config = dict(
    dataset="rendered roads seen from a driver's seat, with toy cars, trees and houses",
    horizontal_flip=False,
    encoder_activation='swiglu',
)
Rows from block 3 of the encoder of a small model that predicts nearness at each pixel, named by matrix and row number. Rows with one number belong to one neuron. Each number is 128 + 32 x the weight over its row's rms, rounded and kept within 0 to 255. All counts start at 0. Numbers have three digits each. After the name is the row's rms in percent of the matrix's.
After each neuron's rows are labels from the 100 images, of 14976, where the neuron reaches its largest size: "strongest on" is what is common among them. Only what is clearly more common there than usual is listed. The data: rendered roads seen from a driver's seat, with toy cars, trees and houses.
# gate: MLP gate (encoder.blocks.3.mlp.gate.weight, 1536x384), inputs 320-383
# fc1: MLP up (encoder.blocks.3.mlp.fc1.weight, 1536x384), inputs 320-383
# fc2: MLP down (encoder.blocks.3.mlp.fc2.weight, 384x1536, transposed), outputs 320-383

gate.633 088:112164061122089151124096140141116140104094118134112133127078121149130112108166186095114123126134149153120128109111146139106148105151140139089133127115189128169194122194107059116090161130151108
fc1.633 087:132098159150097194148142122144107103094153149101169125156093105102138116136069157124138119099144121131171131131163116113122139155160205104139165172148113139077081123083145172113164082095099183
fc2.633 089:124127140151063122133149148139081098130138142129123123132148137123103090131069081151178069100096089098147078149128213182136177125077117192091142193085136142076144078128141140129115143156183160
strongest on: car

gate.637 076:081174100086113185125089150106145157117073090078133159176132118157168058096093150127165124130140120152095161088150195203168134152182097129093139123070159156080182116180091148109163134157114083
fc1.637 130:154079121185126093105186107136123109138196167153135107096147127109097192167168095132087143112103135101157108171104094082112113110079163109171119144178083116191068119051173114159076148104132174
fc2.637 120:128129076138089141137213178143082101129109169181152128125184124126107110116086199195104166047110116177094131173120136105124192139118181211100093074155143163173102132079101120141099052123126137
strongest on: house

gate.135 082:114158097084148107130129140130048112137113099102151143116095159115109081129105184096134128092125148109104122156101151113129191150118158134108076158135200185189124128166102084122115100140151149
fc1.135 090:156087170152128108095166099099105177124189089149177190152159103067049149121085123135120170167090122065170139169144146087185123134147107187132083171163079178066154085134152086163110135150157130
fc2.135 095:123098124119081079133104130146086109141151153159112136155074144109123177154068226084160127225156202106114089070094117125118176132069102127145158105124167169098191159108144124151113152074111138
strongest on: vehicles: two; dusk

gate.733 109:125138098131074159145125127104083072100117099122143152159130125091103096127113255064191128084121175156133158189117163159125178153118145142051096119132174159126116148162073103088067130077113146
fc1.733 084:158149155130165106173097139107125143138094080138122114125084088150126134140110073162165088156092106126087179100180087125096143146142149168123144123126137083158128156111162109107201134142145086
fc2.733 084:124130144154132173157111120137135139114204096109140093130078105029140122143148251130178127135169100115114158130184158147142183113091087156091120128125039133125161103144107147094062140113138115
strongest on: tree

gate.723 071:115099129122074105110139142058122189109120091063097129138113180108086129118151122144112119151122162135071105123146135154142184096091135135137179158139187099165174088094100109163113162137180091
fc1.723 111:121118153092085084088130127075100159114097070113106136125098152136089109104124144156111088141150179158110116133130108183132172109088136117100168168138185066144140090067099110179100120123155083
fc2.723 112:110070134145167059113137122108176196116101149101126132135115119184131144133104000130144113122116109098145124106148121099113122064148122090160162134115147116141058119094178108162214102160133109
strongest on: sandy verge

gate.277 087:138124069120108137181131124161145111144143113132145130161164139110024116110157171068137133150130127102168115209123154154157130175141105146032088134092225163161105167163046076147051126126172104
fc1.277 103:095120196107133107080142161090095132130128127111106110097065149133223121147130134143104110070109159134068158067124138092102171120068137057166150130111076098122130076123206175074185103152077186
fc2.277 103:122189072133088142094140126135107134178062058110103173135154172165134088138088203182170120083133150097133103161085158163167147160123075108143114097088137169094124078141117148147136125140109162
strongest on: car

gate.248 064:133164131093090161100116099109138145117143076150155212096096111085116136103104162068150132107100205123091182131158109095211161177109103143150118112119145198157124177126127069186070122108136102
fc1.248 091:118168127034083122081110078113111112158151129135092225094097060122123137086044172129170105101093194138073157107142096115177170189086112131128152095093125107122097184129145089170125083095140070
fc2.248 097:177138156129126129121151137148132142179137135151122117148126125170129207105125000122152149149143127125157120098080094160140076134159115115151205111097072123136157103109170099160158138186156080
strongest on: dusk

gate.199 068:168121086144134101103151111149111173139152105132139118123137118123124114149133150136126162172140151089190142225087201197175183138103158101138070129117155069101153097095102140090110185152111169
fc1.199 114:147129109122166093069164112134141139129131151134143103097134132137103116172076141137141196160154154065185138170104177142154158100083160100157072109144142100102132072119089153103124175141118187
fc2.199 113:115117124119207057150114161119072156131134133110119167147103162147089146154135084134133167161140149112138112146093117123160132095154157132119109113139219148168164157122113098143172162173130123
strongest on: snowy verge

gate.214 072:135104137182122139110146159175115123110110095143163116169131142077072155121140175116139120096135195153131160167070100115088153129107127179074127130175174170141109147132104055109124100133117149
fc1.214 081:114116167082115118129120143159148109137112154147139090125091097191098143128138160127071181096109147169096129137085090144085141161106116154124123105145184141172141146176112059119158082188161077
fc2.214 091:165175168092164147120094170127090132133105153147167183119139128159189152085144025183076131094116149164094122104103099149126074155112124194135188099110085174140170151170068097114142171187145095
strongest on: vehicles: two

gate.749 108:163156082116089142150127145132054106107121109146146149131132139089089085115106238084157156092105184141138163187096168126115200149147147160098087112135188149144138152157086101102080119097138121
fc1.749 060:070097107075104133153176149149146119116135183135141103104119158146071062137120165217133239076120123107100135121059121102064186162137064127091090126084164121098135137148101155137128095203093190
fc2.749 066:135097173183120120145142078160139102139157152125130140117144163170111107169088068216114069121151140169096087139184092124210105077177152152129097128130135121159143091123115128113123113088178138
strongest on: dusk

gate.240 132:126131080129070161138124131119102074112105087141154153144129141086093086109126252056157135080123198141130156156115153137136192118153129129084102111113167147145128144149082093097100112094124125
fc1.240 069:179137086110074122221091130111089085115140121127081142145116073099140105093102088109197125175182155161061149126133160192060138148157180143124191149133085105136101178120109134082079165102117114
fc2.240 075:167150100103112132099124127146084077119131081152175153122084119072141093115090251065131203136134183151124152140118139115138139144065099124125170140122124148089111122089149109169098138086123086
strongest on: tree; pine

gate.526 074:091150107082080142070129110186138122156103134158137132146098149094093029186090160128152132115161132095137100139144145116097171135134121124118086141141140076136075125128122140116113078154170150
fc1.526 119:121160117068117085154094119192100116169100123166124131166088136117109019162102161141190110145190157101156115116163144121094157120134095117120075128118146091099083145192130162110123061114177135
fc2.526 115:168102159111148083143140095104112139107186175158155154133152145145143171068182047124088082098139188144128149108203111149171073126098113194148112138114095100113072174103130113075156190133210061
strongest on: bends left; snowy verge

gate.743 074:129078106170127168094145115112145117119131113146149086167187123031074158093165140119104157111101131133175124183068127102145166119121160145058100136131163110152132199107145145120114072114111082
fc1.743 127:133104141149137165085123160173125148116157119121147104111071159138142135097171116164108127119097130117088177170140115121117106143080148107127131146129036119073160138161157148064179134139124164
fc2.743 120:145121162095068145080104127140149100170178141146163123097057110113109116157141255170138139187121135092113194154146121084102164133097110103129152152159090115142082067145148130122128159094137165
strongest on: sandy verge

gate.507 116:136151097122070143105098131137097099102113072144142155135124117093119088114146208081139130092129186145136177162117150133131188152131141137092084105128185142130125161141095098087102107108145114
fc1.507 062:161127086127128136203149160108130131093156135142102130221154102091068146174152094171156140161137137117089177105163134113118131135170113142168118160113107096139113132109101208072157196152154134
fc2.507 069:149189080104130092158117132153063114090111129138119168159113110093125113146097241070130111133134135158148141143154124134118160139140195125082135113143152086098089144097132174104111099110096119
strongest on: solid white line

gate.411 074:161131139184161147169110151125119183083161073132174077196129082120158141106109129142149090173160118114164157109166180204165110090202172140144107180093143154092172122205136113107158176123132130
fc1.411 135:115129088107141136127200124164080156170120091085119145124119115133140165210121122150139196119115154111072161129039165149170147160103076090170112102073143170156202081117141154146167186149149117
fc2.411 131:150099185132157067110108139209114213165190168178153167120168131126124173182102134129101175112116130089170109089088130098132138114152131132120078112149155110068183108114135119131105163115183102
strongest on: truck

gate.74 073:097135101128128130168116163124129139025079120153192140126111155073140103125151154114127077150112078135093152125180184139132163118096132202020095162094177147103103151194059066124111086071194100
fc1.74 118:106144154170116062090172158105137134112133173116107122095151179174084073118175164099089126149096097142134125152133141122127149133159104162070102159131204128126145059159070095130140129164130125
fc2.74 119:150139103107091165119099077128116100163172106145123145115120132147133145103126069105139162147121131135081113138153104172170122156134058092162162137114080145101219159131088090178183200151073140
strongest on: house

gate.732 072:096112109108047097120105167135138137176092083116142199133095133126119127152065136151136088105149173170088126119141079130139148151094076158131134138125121158201109133112130095157077086108126164
fc1.732 117:165080200122202179133111111122129128136167125107147073166152094093088178127189098119097149118126148070144205109154091092143105156165156113202103118151071151074130201109150167102158176157123067
fc2.732 118:130083138101124138127182134120069069162201171102125042144139145092062169111117250143099105091158125127179130154098114098150162171095097127089097151166182183153136152136114143126078109119124180
strongest on: car

gate.306 131:135143115129067177103127111132098075126124086136162146128127110083090096105127245071145139083125204127152159179104126120127204152135140131089102110145158159138135146144106079100087111102122133
fc1.306 081:123118165138228114150133158163072202096153138097157187128082166134134186126126151120106117112073112114151150149113122084176110122109106153114146125136126160100132093153144123160194118114087110
fc2.306 084:138131142110170102190124173170094164165150126111119154170138114151125140087132050155180075145140087173110148144154107180107104146178123118127129118151096121161094163191140103087109152229073197
strongest on: vehicles: two

gate.94 074:171121114121119112119086099151100137138193117108158107160148104095135121085171140110154117099145173187072206143119060077111139153159136153149120077134141110125155150167136120063126099113143126
fc1.94 122:161150126074146161131099032136099162185190197116128052125147081110145136119123128135177106097167176147122179131139127120141135099155145082165105115139101122049134124147147140069147140152143097
fc2.94 118:124164137143140110050080116098162144091113126133124132119095074172207132075138089132113130170128107131131055036132074076089135089132146134146156093146132109125117101121165106103135154149139157
strongest on: straight

gate.356 077:158119120025156155153133110104079104147128149110083085088112106122176135136136144110103123115123170123094164183081184148182175150127194075125135113078118151143170183109158124101135174140070123
fc1.356 124:106159094139123110118108151131139155154146145152110090164166094119153102124122145192132097158143070156171126025181175230122138115142143149150113116043134063066145094134142152109151137132122119
fc2.356 121:099140108119108126078097150087216081142143157161157112125120155152101094195177122140111148080145098077143124109142118012124136078157063096147106106127131103116109109124103188105109080141113134
strongest on: sandy verge; dusk

gate.66 081:151072091140167167124194102168138131147143128182179115129169088046074130067140134102100167101136184104188114141086104115152139199135109114126086159096143187163101100121156094156064123118159124
fc1.66 152:124104129145143113141076151148148122083101104111175203118096146123110132079144140074096147137110178137099120106158090091123124095135111163103116155159127169151150156163131053161114059088144083
fc2.66 133:118094115175151150154104104086137139075131132142153083088156145143111154151119030092146107141155113112152131089128088134128081067086153158088156195215101115083129163084098141124128130117152072
strongest on: sandy verge; bends right

gate.317 066:139173132050076129156114128096077051156130190080094102107140162121084066122131148098163104045124126130094138132123154089093158108161112088101150055130133127138088139154079152119142120199067109
fc1.317 107:133076134208184120127133119158177193095121093178172179191128106112153191144136090140097135230131114146164129126154111145167071171100130166157118183108127131126141148105173098162079144074179119
fc2.317 111:089187184159146083104118170140141119157113134105139135198117152146154133095096249196112080064130132138153129101070098109115168126116085081135174129139198197167134101147125128124106086125068135
strongest on: truck

gate.755 062:105101120095116120240096125185122207095125176124134101148117118076084090088099161110126119112163094109120173180180174105128201109157151132085095110137186099151090143162084113108160023199146153
fc1.755 106:116092114121160129185108080188122174123162093110133118145155133129132067104137186091126136116128136125143144191151178115143216133164112089129090113116177072152093099151084150088183070149126148
fc2.755 108:123104111112130150135115187197088165100155179177098113112146181099123187140159035139080109152175102140101111131074154123147126120097127201147082130094097115077117115108119122095155170220170125
strongest on: tree

gate.375 127:116152069123057159128116132105089074108113080140153149145128143082085089107136247066154126088115191139132147161133141138145183152135138123070089110091187146136140162156086089090092126091132122
fc1.375 067:143144068114084144140120152097164107134144093134114047141130083100122126138159092154102142168133140187080114131188116161131101162151165098112123136098180114151128152076094112098096174121156072
fc2.375 077:107169108080148117100127124130132097139178141135150142129105140052122120123112242067154188128126169112123163167193139081189129110099116125090114102152122143101190128101092130130049143000202090
strongest on: solid white line

gate.504 079:090109132148088120158220162183092144115073084158165112140135198114085057135134177126096166057122158093113128221022144114087206152143107139083128149096177143166129095150098120109125055187125143
fc1.504 087:135152104076117091091097094057180110168155140062071167102134124137149184134188149091123131145153147113131163045187184157194106119074098122190119120133071138086157145128089153154104156062129095
fc2.504 086:099085080130132109176103114129167090122107125124106110164122115084108137120127195077177072104120146195182181139194095129150172139141080064093076139105182102126077140202138109149127099130132164
strongest on: pine

gate.435 067:125114161140133095037122114116138155168172100080174125128123170123100139171123154140161146127145226048141168121085102080140134119143120101169117111152129148092151115109130132141140058110091154
fc1.435 121:158112083099107123157096081146097139086114112151089095155126123124154103125184097121087173135139070165153100170163178181138140164111167122173156116087099063103147148146136137083141187136156148
fc2.435 119:121104118138092121148136133145149096081151168099119164113129115109081099137111218079158199188135144083176125118141184145123186074155133103096095134174121147060178124187095118109086077111123164
strongest on: tree

gate.467 089:141161107157075130110155157120104079117131135145179118170100135115130103132117184107149113125089125193153099143099162158090148143141145152057132125152182083144155125175108123138050113056088156
fc1.467 082:146139105109139094142149186096042134106137162136184128150134131172156133131068087148157168171076116114163110114096137168131086146104167138103186111099126172087141144138100106215081209092090124
fc2.467 081:100128078072108112145155130088081147106116140106178113149137123183110155109114174171130150115124116109155185113129137153148190128046078145060137124119203181151090088121044046153169155133125112
strongest on: vehicles: two

gate.53 071:106105085139148111082114109129154134160101139113103097096120120106132065134122136115100145121149116144135159132111114093095157097130136162143057112119160133128119106146114132086133151123153158
fc1.53 109:191134100128101176139072111146093101160130099170147156140122095131128096104137123134139092083162177169071071113090095067047154134172127131131121103118132104133126133110182104136109101117155126
fc2.53 105:138119172094135147067096103116163163161108087200186104154148096082149103124137103123073148125111129089186132078103142131156130110185115113173065123078153097068134128098119099143129151151202100
strongest on: straight

gate.491 076:131094170190102148120140160156136140082095086177208104220131150096081163167122109154132157118153136111166156121064138102069084121143124183148136146146130147062094110157104134128112151175151134
fc1.491 144:067092120170128155119153162162127144113066144150194089219153170077101139162151130151098195108137095097174146144074151154134103141129103161125104119125144167094109123173097114149124136119088183
fc2.491 136:128136128195112187126099126144168144128146098122063147107127134160115169132119032152127061116111153151079091071160095147090114079152139157128100143117087055132141107083131143085104142107158097
strongest on: dashed white line

gate.98 115:125163068117084157131120127123082087114133094142152175150120111090113091102111223075157139065112177167136161141119167162131184129134136163081094119121187146141125125164075086092078119103153110
fc1.98 086:136217111123112140111101122082166106109086155141084171081146125126189151084091095128123170125161127142165093081127171135134086071117182136113175078186133132155167103095107114128069182122160054
fc2.98 090:152143094134125172116131129113166083125142154156153148112128142127115121099126215042142213143100181123141156101133144093147125098145141130113105125117172097121133129106126083124083201100192082
strongest on: solid white line

gate.466 071:163084130187160079135148200164132163131162152100176090123154134112131155172137123139094099168133150115107131164059109123089134105089095120091090173088164133186114105130108091107115128127163137
fc1.466 129:196123125158130089093084143180103133118169155133147070160119116137157112146093126129096104158105140116160173166061124132066100099150125142101117112100115094117086142141111111100098089124097146
fc2.466 134:132160158139149176108135164138107138138108100139138121145050128121126146125135092174125120142161105118111074078129086128084121118136153192159199137151197159153127103158147098124133209204141156
strongest on: vehicles: two

gate.247 096:153150096160100145119127107141080101130146083145142176150121157071095134108120214101148130116146169186150127182073142156142175130131124183085067108162181154145176109146063077132046132110123136
fc1.247 095:116169118115102130140132123129123106160113083122106173133157132078110141139120089177139163134165123167128068160102126152144120175126118153114142130175122200142149117118132103185067163174089135
fc2.247 095:150208110095161118093135074090080085148169096112135158149076129121122141128086160100165126152131148107088177128104093123139142101126134119127228095151186183130135078103087089178057181088093145
strongest on: snowy verge

gate.709 060:135152109088101144133099159147081130159091185136148102136094115108149090107125155130168174091156156108105140101094150131047161108140159118118123096144122132155134187128116142096158143171156099
fc1.709 083:120065156120160167134198173128069168117133110098111143132061102156135153122060085124077118184102075160093130137123157148166140136086162124157188092128126120163100117135164117144146130123057111
fc2.709 094:102137104112114152134127176117106115180164121084124077165128131124103161128122119067146062067096145110096189125137180136164170132085117080146153143149147207111151107157107147071125162131086105
strongest on: solid white line

gate.529 061:185128082098149167168087074151125108118119065202155195120150102058129131110164144064110136121127188148112120130147120105158115156154167163149109102065121121156094209079099100157053137073164050
fc1.529 113:168087067086150136182135090122134128102130095181151110136163121059123124086180152059093171106138162146169118134147153147163131183101160146121067125046146115134070196119115103121118142105180074
fc2.529 113:139118113143125141148120082080164091114128152160123165103173132118099108109116031105159160056120170151170125092116080164180080132069119137134141108105095072081144173073137129100143169122115085
strongest on: sandy verge; bends right

gate.24 072:164153138114038137127091176130104177100134154143106114121072135098130112120136151108064095190117141118107181134156186153164162118184209101063173129136146112160108128101126079129126166148161113
fc1.24 127:165177138112018131082093137138147099131137156156126185092100105164143125093113145069118140139106178101130164131135100135082120154128125099134166124127093125171058155123152077161077146095161138
fc2.24 121:099143117095116108161116141096143199103060120107138168114180144149122130137156000177104197102108157111108109094144127128121085163110134137095129113106118148138070154089123119186180110182124090
strongest on: house

gate.697 131:111140108141055188122126129125114084120123077116137160141128121070093098126122240090139130069113205119129160161116151137156201139144152130093095131119165140139161145139111093092090121094139127
fc1.697 071:137172145156138183090158090123153098107124143166132102152161102101156183137162123121067145142203128082156161110136154153163080109219164131174168139128089099070103126088153193082085155136116122
fc2.697 074:103105191130162150069074099111175085083096140112159121093098161134153157168149170090069111171111125076111185135110166137140124133184167132154168156097105081059149164082143165091163108116112083
strongest on: bends left

gate.80 065:132165114144113103079113191112076128138103105165159121180167179151152146170086134149156120148121133178152187086110103138104109161087134174117108041185159120132116127111054130101117168126089136
fc1.80 115:123114095160126087093094159130099111095109132145174155151148185132132141164140137118138154159131110164124147111122120102105121143098131214094083084167181121124139133131036130122108183122106093
fc2.80 110:133145122180110145117167109158153176086130091159089133141139094135127101076142027157130144096087122125139069125135123220113100128182131099133163181048107075117128130163173118130162135115133122
strongest on: dashed white line

gate.662 073:100111061141107116073129148116134152145084125194157172155130116083090113061125139133159147120110188111132121050129100097137123121113075176114096089104123188178092158127118120164114085134183106
fc1.662 126:124101075147081155057123116109168127140128124139130191104221129139098132104128148099114204110060189099137147111083115130144147121097120136112097082117093129166148158075099110125123148110117098
fc2.662 126:139128087140129177145093103127139145107109111174142086153167089092192172110220011130092057103145150160120096119154077147155082129136157138120082118133090051124110186133110124055149161134149105
strongest on: bends right; double yellow line; vehicles: zero

gate.384 082:109167130126078107076121157157153091133158140138104149093096096185144092153122150102093110119089150125125159085139089084061148146126134113123152202113103141176079116098143067129121149126201154
fc1.384 128:105095113109138101139110135154124182145136123149158060167153154099142087106177109156173084122152104122103105137111139160116134112087123119126103135131119101096102148137140168063155077162106175
fc2.384 119:147160138128164148148120157169095096143094111143128119169101129082165062138097207134208123171125151125119132112086167139098140099171143072120171089120146125127147109183119155106100167131056149
strongest on: vehicles: two

gate.118 132:135127103144066162130133125131078077124123064149148152144142146094081097120129246093166123076094193135147169180111151139132213144141135131100099087114186135134144137149097090088097128087100138
fc1.118 079:141136122109131137155140124134099117149184163097162178130095035150159108085110131104129117130138125159152143146127094111125127150115157179085082120126091177179142130167082103109115078116168149
fc2.118 083:121128107140168074148132131124071141071089066163153118156166120115162125063161088136102065156167146166193088073085121168092151177124146181169164122121173093166095154117179074111179083095120142
strongest on: truck

gate.269 072:139139127114060162089117164094115148072127070165162167138111139090117080134100178125078153154122148144131151134131151107120189127128157160133148088129199107154084111072072093166121157122155119
fc1.269 099:163136128108087145093087118103142163090157055153129178103094119139125102132132151119080179195132166113115155128159144121175143121142189116183157097120181103126133131080120122162151210151150127
fc2.269 106:127103136157103146102141113115152164088108126161144121137166114130107169161138000175143134132094113083096146141160195146110095158092084140174163131059081103086100115100137119144180184119102125
strongest on: house

gate.100 069:136158108152132150067188127083092134071095132143134110168163124148141136132149171109128167075160153121160166091109162122101165120124147121129111086127156106098081156166102167105146133116076157
fc1.100 097:121100133128112110194116160180115109160168127084141166119078175124103111131122105151133101140095125108102112159134116118165103149142103109105170183126088155135203095090107074161107110075155147
fc2.100 104:134127099143089128067116164125168147085123117127151157115142160072064113100150188168171082153116112118167212144181130162196163130086086183068122153088135102115150110096066119149110117071166089
strongest on: pine

gate.464 072:112108134108129100104098126105132100077075149146112144110132150127120078065122154050091154166141118112179104132155111096091134144120189194059062119209146148186064204130135090124100113130118142
fc1.464 114:121174112155085153152158133142138047147085133155116161127107216164097126135160127114152107122105089199114099164129127156132100156157100099103168121094171146094199093182076089186103124137074160
fc2.464 114:114159158095136140075165157160139077124049134092107147124067142160139041167067108138114255127137131117135124143082140101059074103135162157083154119187094167116108107147110166154117091108115157
strongest on: bends right; snowy verge

gate.25 071:125125109109135164109115116082112149085138117162141072151089080100136126168173150118117131108197139130161154136122162113127154073148179130117115125119143100102093170125130108094125160131122143
fc1.25 128:142115146057160161107098143169100102149126168155101053120123087085154165174155133143129131113207148140126155141133109100136134105124187067169101085134083150096132212117149158098135175106089164
fc2.25 121:129126152139139114127196103137141081166169144133117112172118114130096153162130111088146136089114156094135090091131146104124094131091118121112116140129120114127136147188159171086117154141144132
strongest on: pine

gate.517 070:103150142161107154102129110174139125125069143115134138107099207095101143118117136099127097150091101119110111175150075091143096165152171172061132137170139182124185106134116080167087170125062157
fc1.517 122:077137189151145171096095084128152101120051105134163175103124177120128106124125120096160144114125105141133126189153074106148100169156096193134119152193121172065201119142097111162106136107035156
fc2.517 121:141159131085096122143120138157103098130115194161077133104091141094084139131119016152122136169142118199117176119144097122147062095109111131152159084131077083136137181122121155127126124223142111
strongest on: dashed white line; dusk

gate.639 133:134146094117063159140131133122088081128139080128148149148128136077088084114138242075155140079108203137142169172122156136136199143143138127090090121113171131146149139165089083079085128082132121
fc1.639 071:132121111074081081140106163106054118148156151137127151102104152194166132095123096157110136160122126182138155154117124115115150118084119124107140137112133108183154148146090083143117144077136165
fc2.639 079:155154065172108106156105124095088097104194112111123166122115124129170179099142191107135108159128145137162062138147169133179122112047132152123100182174108125139171151120107070098063104079212122
strongest on: car

gate.259 074:118124047148122111200112137156135152087116068129157184149113168100050127098120139120142160149160131141153083209137167166142170156102118151099100149152186151150138137176128064135149161165126162
fc1.259 121:125111163095100126122165148136062128131150173138147085152126110117128111134089138111060115131136107112129108126079153135104180113180181132112165149095143108148088114058158102137111131195080109
fc2.259 119:128118125146104146164142097159075116138133128149130162118107149160208131126107157082189166151143087124128094099104148147085148128122064146146155137121131142106131079136122062163118198063157168
strongest on: truck

gate.420 087:090153088122104099106105163122102147114140095079145144159076182125119093137090189114147146141136145115109173146101159132154181133097148177078139127154227152143181084144081090092115127124117152
fc1.420 080:040092103104087048056110173144189143171120101098104094127096148175106092157126094152165143155176132084119134112102089157108161083076071104135127183099133134141152084157149160122139093152122166
fc2.420 085:117094092109177113154078120138150122168157160148118099123186198104105107085125121144164109165153142149126118088158054130130103123128144121106050117128105173177102159105094116151104131122137146
strongest on: tree

gate.650 132:140148074140068169110133104116074103108141076141173153140155142066096084101117237090162136071118187139137175173115152127152191134129141153107079108123157149120144137160092113093093146077124130
fc1.650 072:119064090121088116106153069106132144130140090159133113136150147068050061132178146137141147157135163041119137102146138162119160162113130171103114150083080094033121159131116181115133083077127151
fc2.650 078:156163128094036103119115040159119163117128098162110127077137160117088097145164026160124144077153173099125109106159131122091099189128134078188167177134098112054155124085172114166152125061133162
strongest on: solid white line

gate.570 066:095132134090117139141133182078094161154125114113123094157071145107094164112107149139115060124104194161132174110164103121148154080130185117109199110159188131188107110116111104121114101119125103
fc1.570 107:120152199067083145100133153138112110128122084151132145146107103108105172128079116134125149114088125131152190134092139173123136140092126128170139153154096149147130139099098093150081144126151110
fc2.570 108:165114136136150096078117103127130158141147160092133087155097095149108173097119029101103123157163130133164105143097086106133105079175153121102125127145148134128119057134139095131157139137164109
strongest on: tree

gate.11 122:129148099143092175118128128124108075120127078160151156136159127094091084106117235069145121077108187152131169174129138117138201126160132120066095105121201160154122141159089090091106110110139128
fc1.11 077:149150135126105169151113095183146111171130084147134101131095067090118076189133140161171178183150117094128110088087179168087150136150173106176151167150157115081167055117144191105111122113176109
fc2.11 081:129145132065137143128125131177114138170154127140142131134069176079114066147072169132165148077146111137150184167121154112130189133126091073172155101161183114092123054110142169126159090142116124
strongest on: tree

gate.757 121:126151096135081150102125123131076068135120074158148148162137133094117115112121241080176124073090188154125155168112124132145196130151152125095106092120182147165144147155103090102091121074123126
fc1.757 073:150160135146083138167135166104117127085118149131169163102132138118123109118110136159158147120115179121124152174108135136091127108163158123122113187134157166181140124148144096131062177124147147
fc2.757 074:156141126186131137135089144119113133052092119095144092151138114145169168103155248144096092154115140049124102118078108100059147137119162229118149108121170152143119157155103100095174167130092124
strongest on: bends right

gate.683 073:161159073130074150131091117101134139126156109146108204145156103093163122052112139070171129122106143188127129105150195161110121143091138188074111074141112120112109181124098095127074150072204088
fc1.683 116:083061182135155082149169162164140167172134138080148073134122190091101162183143115151128118153116109071121129129151106113178113111116092055169153215108124169128138086110148152111143096113098181
fc2.683 116:162102114128155113137141126107132145113123152103125114151105094088102123110142255112123144146083131069121118144132146110129171064121157116072095085129165156109137155171159083152081134097125097
strongest on: bends right

gate.537 120:127144073135072164127105112125108085124122082139148158156138139086106081110130255060160123078104188147139164160133141136145188159141119132084081108103180156141135153153081092109100114081154111
fc1.537 075:114181213144147122115163127149127122134125156109174134107111132105103166084124166161119117124162156125191131187090152107133157041142148115131136116177116117123126069143182137087071121150086147
fc2.537 081:125145167167138129107092108120142152112071101105114123136116115230148109066145112173100087183125107107126098097115124134086090082236148119135123120119167071129085113170158114108188144169126117
strongest on: dusk

gate.563 132:131129098150071156127127122137081083118118081136167142140143146064078117120128244091168108083114194134145155175110142123144204130126130113105092118132181156143139130135096093088094133105114151
fc1.563 076:101179125100105132121118181138177141122079107153098093157096171073106157160151109150120113153140128110120128085183128143185130121122126155147157161164151121104095161078115182095119112139147076
fc2.563 074:097122184092109183139120159103179109162133166151139102116072112109120119198118173109105151125129158153081177125151151096122108103155145042177160164098107139120135094072101161158069193136152161
strongest on: solid white line